Weights of a small self-supervised image encoder: layers 12.
Rows from block 2 of a small self-supervised image encoder, named by matrix and row number. Rows with one number belong to one neuron. Each number is 128 + 32 x the weight over its row's rms, rounded and kept within 0 to 255. All counts start at 0.
Before each neuron's rows are labels from the 100 images, of 14976, where the neuron reaches its highest value: "strongest on" is what is common among them. Only what is clearly more common there than usual is listed. The data: rendered solids tumbling over patterned floors.
# fc1: MLP up (model.blocks.2.mlp.fc1.weight, 768x192), inputs 0-191
# fc2: MLP down (model.blocks.2.mlp.fc2.weight, 192x768, transposed), outputs 0-191

strongest on: count: one; blue object; its colour: blue
fc1.143 [170 105 155 172 147 205 158 118 136 125 116  87  86 128 107 118 171 149  54 166 100 103 156 116 133 163 132  63 108 103 136 122 148  89 130 125 110 144 130  94 148 105  70 153 203 124 137 148 155 119  82 110 106 132  45 143 144 118 140  65 101 164  95 159 172 175 152 126 146 164  94 121  84 130 212 150  79 153  86 141 111 122 131  86 100  92 125 143  82 155 128 145 130 141 106 166 123 132 219 173 120 116 105 157 133 161 157 174 116 205 125 130  88 148 135 120 179 147 174 134 155  89  85 111 133 126 147 193 148 193 105 104 114 175 104 147 120 136 179 109 162 110 148 103 112 132 106 120 193 154 109 122  77 134 150 151 153 106 132 119 126 138 104 134  59 135 138  94  98  77  99  72 119 149 102  87  79  98 115 148 126 162 166 111 185 176 138 146 133 138  93 163]
fc2.143 [161 156 162 131 142  99 102 135 122 168 163 166  94 162 130 143  96  91 155 160 109 124 114 103  76 110 170 181 105 124 132 180  82 127  93 170 132 140 128 162  95 117 137 113 153 114  58 127 154 115 159 143 117 126 149  94 143  85 117 187 139 109 168  87 130 157 129 103  76 147 112  81 110  83 149 134 213  68 105 152 108 130  81 142  93 106 139 169 136 105  76 153 125 139  50 180 135 174  69  89 121 146 137 172 117 133  66 137 112 112 127 176 168 100 136 114 147 143 148  80 136 137 119 101 132 120 106 168 127 173  87 104 138 119 109 139 130 161 122 171 124 129 157 129 227 150  85 155 169 213 121 102 137 110 125 130 126 126  96 146 130  80 104 105 139 117 129 136 201 139 152 136  99  98 130 191 141 166 137 159 118 124 130 128  77 149 243  63 141 135  81 164]

strongest on: teal object; its colour: teal
fc1.158 [ 74 200 100  85 155 136  49 125 123 132  92 162 160 131 120 191 144 110 106  84 110 116  81 113 131 120  52 150  62 119  76  93 143 107 142 133  95  81 133 154  91 148 112 118  56 144 122 142 126 146 186  50 140 112  91 130 121 167 146 113 107 101 154 145 143 153 115 185 131 108  86 169 104 122 101 166 118 117 139 110  80 157 143 142  95  94  86 137 117 107 149 141 106 141  90 138 115 161 125 129  86 140 129  99 111 190 116 123  89  97  89 180 166  83 163 155 112 154 120 149 128 100 124 134 120 153 154 132  84 117 128  68 117  85 133  66 147 110 121 120  87 150 175  85 150  77  96 163 153 155 138  98 158 157 116 118 159  93 151 138 162 147 113 107 119 139 161 197 119 126 161 117  90  72 186  73 120 129 139 149 205 184 145 148 105 121 188 209  82 101 119 126]
fc2.158 [127 121 158 186 119  96 163 105  78 143 113 141 165 138 111 126 151 172 193 134 153 120 172 128  89 137 215 137 125 129 107 133 124 157 163 136 129 106 124 183 122  94 139 126 184 108 165 118 161 133 123 142 157 138 107 153 127 145 160  89 124 144 149 121 113 122 154 142  69 105 149 108  99 177 123 169 154 169 128 139  91  92 151  88 118 144 124 116 117  81  83 117 101 134 122 143 164 175 106 166 181 127  60 127  86 134 174 156 145 114 160 115  94 138 123 100 118 112 194 100 145 199 139 122 131  18 135 137 116  90 104 203 152 111 109  88 102 118 101  57 181  91 181 145 103 131  93  58 140  91 121 102 132  95  90  75 144 111 173 134  96 145  75  94 130  94 117 110 123 134  60 109 167 167 143 173 110 112 121  91  58 112  57 144 159 157 145  82  98 107 140 108]

strongest on: teal object; count: four; its colour: teal
fc1.477 [132 147 134 169 113 116 143 120 150 143 135 110 116 180 108 131 181  98 100 134 138 136 152 179 187 111 144 152 143 129 150 101 146 147 148 133 157 137 109 123 125  85 100 114 160 165 182 115 129 138  86 153  76 103  58 159  90  21 106 163 149 162  92 119 174  68 153 125 124 184 156  98 129 129 126 172 134  73 148 127 135  35 117 150 111  74 158 111 113 106 172 139  85 138 141 127 105 161  63 130 111  96 165 138  67 134 160 124 153 146  90 170 138 102 174  75 156 146 140 145 196 129 187 132 142 106 136 117 128 121 175 117 132 122 134 107 101 173 161 181  82 118 133 108 149 132 117 108 180 158 105  95 123 115 128 146 139 152  78 100 102 201  96 123 109 109 159  84 157 122 103  94  73  91 183 188 115  87 159 169 127 102 158 185 157 177 155 191 151 140  92 145]
fc2.477 [155 154 109 101 153 129 171  98  95 141 157 146 104 124 109 152 163 124 111  78  85 149 177  88  94 178 191 126 102 113 136 115 224  87  75 162 128 151 151 132 121 114  96 141 118 149  99  95 174 180 129 109  98  50 137  75 117 153 147 141  99  98  85 115  84 102 140 109 153 102 174 121 112 170 129 145 128 101 196 122 136 116  96 131 113  99 133 151 143 134 138 116 194 155 157  93 113 130 187 120 107 160 119  87 147  79 139 103 106  80 130 131 187 129 139 157 166  78 110 106 156 157 112 167  59 189 162 134 135 154 163 133 124 174 106 146  77  78 172 132 127  69 123 127 100 128 156  96 162 143  66  93 136 139  99 173 133 118 136 112 168 119 141 100 168 154 136  96  36 138 119 160  76 167 144  94 164 125 104 174 159 153  84 114 111 119  74  78 179 141 165 103]

strongest on: teal object; its colour: teal; count: four; red object
fc1.755 [128 113  99 154  83 139 180  83 108  99 155 120 183 114 172  96 135 173  88 100  65 103 186 149 196 144 119 128 140 199  74 110 106 158 133 109 112  86 152  96 114 185 138 128 148 110  76 157 125 120 135 137 124 106 102  97 136  99 133 112  56 149  60 148 115 100  85 160 179 120 162 152 120 115 138 122  81  95 112 139 102 115 172 135 146 117 142 111 134  97 149 150 132 166 129 127  76 165  85 118 105 149 202 153 119 119 200  95 102 113 173 127 184 133 180 151 127 171 115 122 174 117 144 141 130 162 128 116 184  90 102 110 172 132 102 128 143 115 113 125 166  86  74  81  87 119 116 152 149 170  12 130 200 151 117  98 143 175 140 123 154 148 100 144  91 132 166 121  82 102 110  88 109 181 167  92 150 119 136 131 105  89 100  67 134 106 136 172 156 125 106 104]
fc2.755 [164 127  67 105 122  89  99 116 143 127 204 175  88 160 136 125 173 140 121 108 174 141 232 129 150  87 163 110 109 164 145 123  86 129  82 159 162 178 169 115 108 151 109  61 147 162 118  86 220 131 101 149 128 127 129 135  86 171 124 145 118 139 135  88 147 162 101 137 133  77 124  46 105 146 124 101 148 102 160 127  77 139  64 116 112 153  95 151 109 174 140  83 117 142 138  83 119 118  55 105 130 154  86  93 172 132 168 102 195 116 165  86 156 171 140 129 122 125 143 114 142 174 120 178 141 199 117 135 131 166 112  97  92 117  81 129  82 148 105 183 137 165 132 162 195 116 170 122 144 131 129  94 125  55 104 172  93 121 124  98 128 119 126  80 187 104 108 139  94 107 130 126 159 105 121  98 117 102 128 137 161 178 136 117 136 107  83 154 160 130 118  92]

strongest on: count: one; its colour: blue
fc1.124 [135  98 114 123 141 105 128 108 180 109 166  72 143 213 153 195 135  88  95 163 129  85 156 136  38 141 148 106  87 121 132 182 156  63 151 141 143 129 126 150 176 152  92 114 150 113 175 105 115 182 137 162  89 120  93 117 175 122  97 137 126  89 117 123  72 109 164 138 110 196 134  69 108 119 109 156 124 107  83 168 136 177 167 165 150 160  56  65 117 139 137 139 126  79 131 150  59 165 145 152 132 137 161 113 150 129 119 131  81 162 164  98 158 168 108 116  98 142 151  79 125 140  65 104 100 118 118 143 154 140 118 200 106 142 173 156 132  80 107 166 123  85 144 104 141 106  77  94 112 140 148 168 135  85 149 119 198 116 122 111 131 124 161  86 122 137 134 129  84 174 141 129 149 132 107  98 106 122 107  57 149 101 172  99 194 157  94  83 166 161 126 131]
fc2.124 [ 95 140 136 139 131  98 123 134 116 145  77 104 136  62 187 144 110 188 136  73 184 154 158 156 150  96 113 146 213 112 118  98 129 170 129  95  96 188 144 109 168 136 116 107  70  95  90  93 147 112 113  92 100 150 125 155 153 135 149 107 143 117 151  92 141 164 119 119  75 149 104 140 164 134 179 126 194 154  96 167 148  93  72 148 132  65 148 162 117 149 108  92 168 133 100 147 103  79 146  86  95 147 102 112  99 185  67 143 119 121 174 136 148 147 107 134 138 102 107 133 133  41 164 137 168 161 109 199 105 154  87  77 147 114  94 122 149 163 119 113 102 156  70 128 120 145 107 106 164 160 114 155 127 125 147 173 103 123 112 117  99  69  91 133  82 153 156 120 114 120 100  65 202  83 158 102 132 159  86 125  67 117  92 187 142  88 176 137 143 175 113 144]

strongest on: count: one
fc1.235 [ 95  92 117  85 181 166 106 102 111 153 102 137 120 113 150 134 142 124 139 146 158 133  91  48  95  95 107  93 134 122  92 143 112  96 170 127 119 142 150  65 141 138 155 150 143 129 153 132 111  84 119 127  92 109 106 161 137 151 171 102 159  73  80 205 141 159 181 126  77  97 163  89 161 180 138 152 124  75 100 186 181 159 158 172 123 120 160 153 132 103 128 181 110  70 153 177 126  92 129 180 101 109 192 116 138 123 162  97 152 149 110  95 136 111 143 137 129 153 118  74 121 153 105 166 136  80 129 172 140 112 128 131  88  99 139  77  90 125 194 122 124 120 116  98  69 115 117 112 113  56 118  54 115 130 174 116 136 151 188 146 150 147  24 129 155 120 151 173 114 154 128  84 142  79 148 101  55 118  83 131 114  83 136 147 134  99 110  81 176 101 144 145]
fc2.235 [130 136 132 129 165 131 130 116 134 172 170 104 176  81 105 169 109 131 118 165 172 116 141 107 147 131 114 154 121 105 149  54 125  69 202 119 119  61  76 125  99 184 130 129 154 134 188 209  90  61  93 148 128 105 145 105 128 151 109 108  88 143 155 124 126 127 114  92 120 101 169 137 108 129  94 133 102 100 184  37  64  94 146  82  69 110 101 105 114 147  81  87 158 149 125  28  86 142  98 115 162 212  66 120 126 119 104 106 122 127 166 123  73 154 173 143 119 141 110 148  94 153 217 139 143 117 138  99  97 139 154 109 118 135  84 109 134  98 137 101 104 166 165  88 129  81 114 146 134 159 148 157 113  72 166 118 125 151  81 138 118 122 118 140 112 170 126 107 120 103 107 177 174 133 138 155 135 149 138  80 138 138 120 125 105 141 177 183  88 139 108 136]

strongest on: count: one
fc1.350 [124 107  90 136 117 192 127 110 120 176 103  67 157 177 138 142 222 112 135  91 102 119 116 133 127 128 190 149 149 130  90 124 121 184 173 139 134 134 182  58 107 127  75 111 120  90 134 160 170 133 141  41 131 124 156 128  80 143 126 120 149 128  75 117  86 122 139  92 171 132 121  87 112 146  93 122 165 113  87 145 179  92 120 119 114 104  92  94 139 118 143 129 143 157 117 125 101 167 208 161 107 164 190  67 103 114 176  81 132 130 142 111 122 101 120 109 148 140 102 135 162 134 122 165 118 105  86  75 152  98 212 140  90 120 121 152 139 128  82 174  62  83  67 124 134  86 100 120 123  82 160 156 158 116 115 139 157  63 124 151 202 142 101 119 128  79 124 118  99 179 178 145 182 153  91 106 116 149 132 137 142 147 123 131 123  88 161 102 111 198 152 112]
fc2.350 [133 112  98 170  89 143  95 112 119 109  94 129 113  83 126 177 161 120  91 173 146  70  87 156  98 120  81  68 134 126 151 148 139 126 165 174 112 122 151 148 156 126 134  92 144 142 161 189  51 130 140 162 181 120 140 157 126 136  93  99 145 134 124 102  89 156 154 114 127 140 107 105 151 126  67 136 123 137 113 136 110  43 163 159 100  69 185 125 111  67 111 116 125 152  71 135 145 156 106 101 126 181 104 143 146 142 135 112 174 129 140 166 122 109 163 122 130  72 130  76  90 217 106 141 115 172 179 111 119 109  79 143 121 136 150  89 108 122 105  85 150 172 115  98  98 172 148 129 146 165 135 197  95 104 180  65 111 142 128 109 127 113 114 110  69  94 149 144 175  69 145 168 162 197 143 157 144 128 154 119 104 173 108  35 182 153  83 140 164 165 136 125]

strongest on: teal object; count: four; blue object
fc1.691 [112 102 102  75 106 107 135 188 155 125  41 104 132 113  92 115  98 126 113 118 168  99 142 123 151 126 166 118 191 106 132  90 126 183 127 108 127 128 120 131 179 139 110 140  86 148 156 135  70 157 139 163 172  96 117  83 131 122 155 117 146 102 105 121 130 125  68  72 164 141 103  92 148 160 143 121 147 126  86 174  62 154 144 129 160 131 113 152  74 136 146  78 105 162 143 123 129 149 143 145 113  97 129 148 205 110 105 119  46  87 140  52  51  92  92 156 122 161 135 141 152 142 133 124 143 171  41  75 165 116  96 167 112 115 105  66  74 113 112  98 127 112 129 123 100 152 107 171 155  68 148 115 107 155 136  72 122 124 124 108  99 166 130 118 118 150 169 193 201 133 123 159 110  69 141 168 123 140 123 133 172 151 108 145 183 164 169 159 135 139  54 137]
fc2.691 [153 132 123 115 151  94 157 127  84 125 116 143 156  75  96 123 145 168 141 109  72  87 153  94  74 112 125 148 110 112  75 147 143 177 101 132 104 134 136 148 131 118 146 172 117 132 144 122 106 161 142 129 117 160 174 124 190 113 132 104  89  83 128  40 133 122 180 159 115  57  86 147 123  90 176 148 193  76 141 132 141 126 162 101 122 109 149 153 206 143 159 114  94  85 124 192 138  51 107 159  36 158 134 169 171 133 133 148 121  99 169 111 147 118 146  74 141 122 118 146 163 110 155 124 116 103  78 134  46 147 103 158 121  86 125 210 150 165 131 101 120 140  82 115 120 141 115 157 170 154 141 133 124 149 153  85 177 151 104 142 114 143 111 135  86 110 157 128  84 163 108 151 109 158 120 119 136 144 116 129  93  94 135  89 126 138 132  50 213 124 217 125]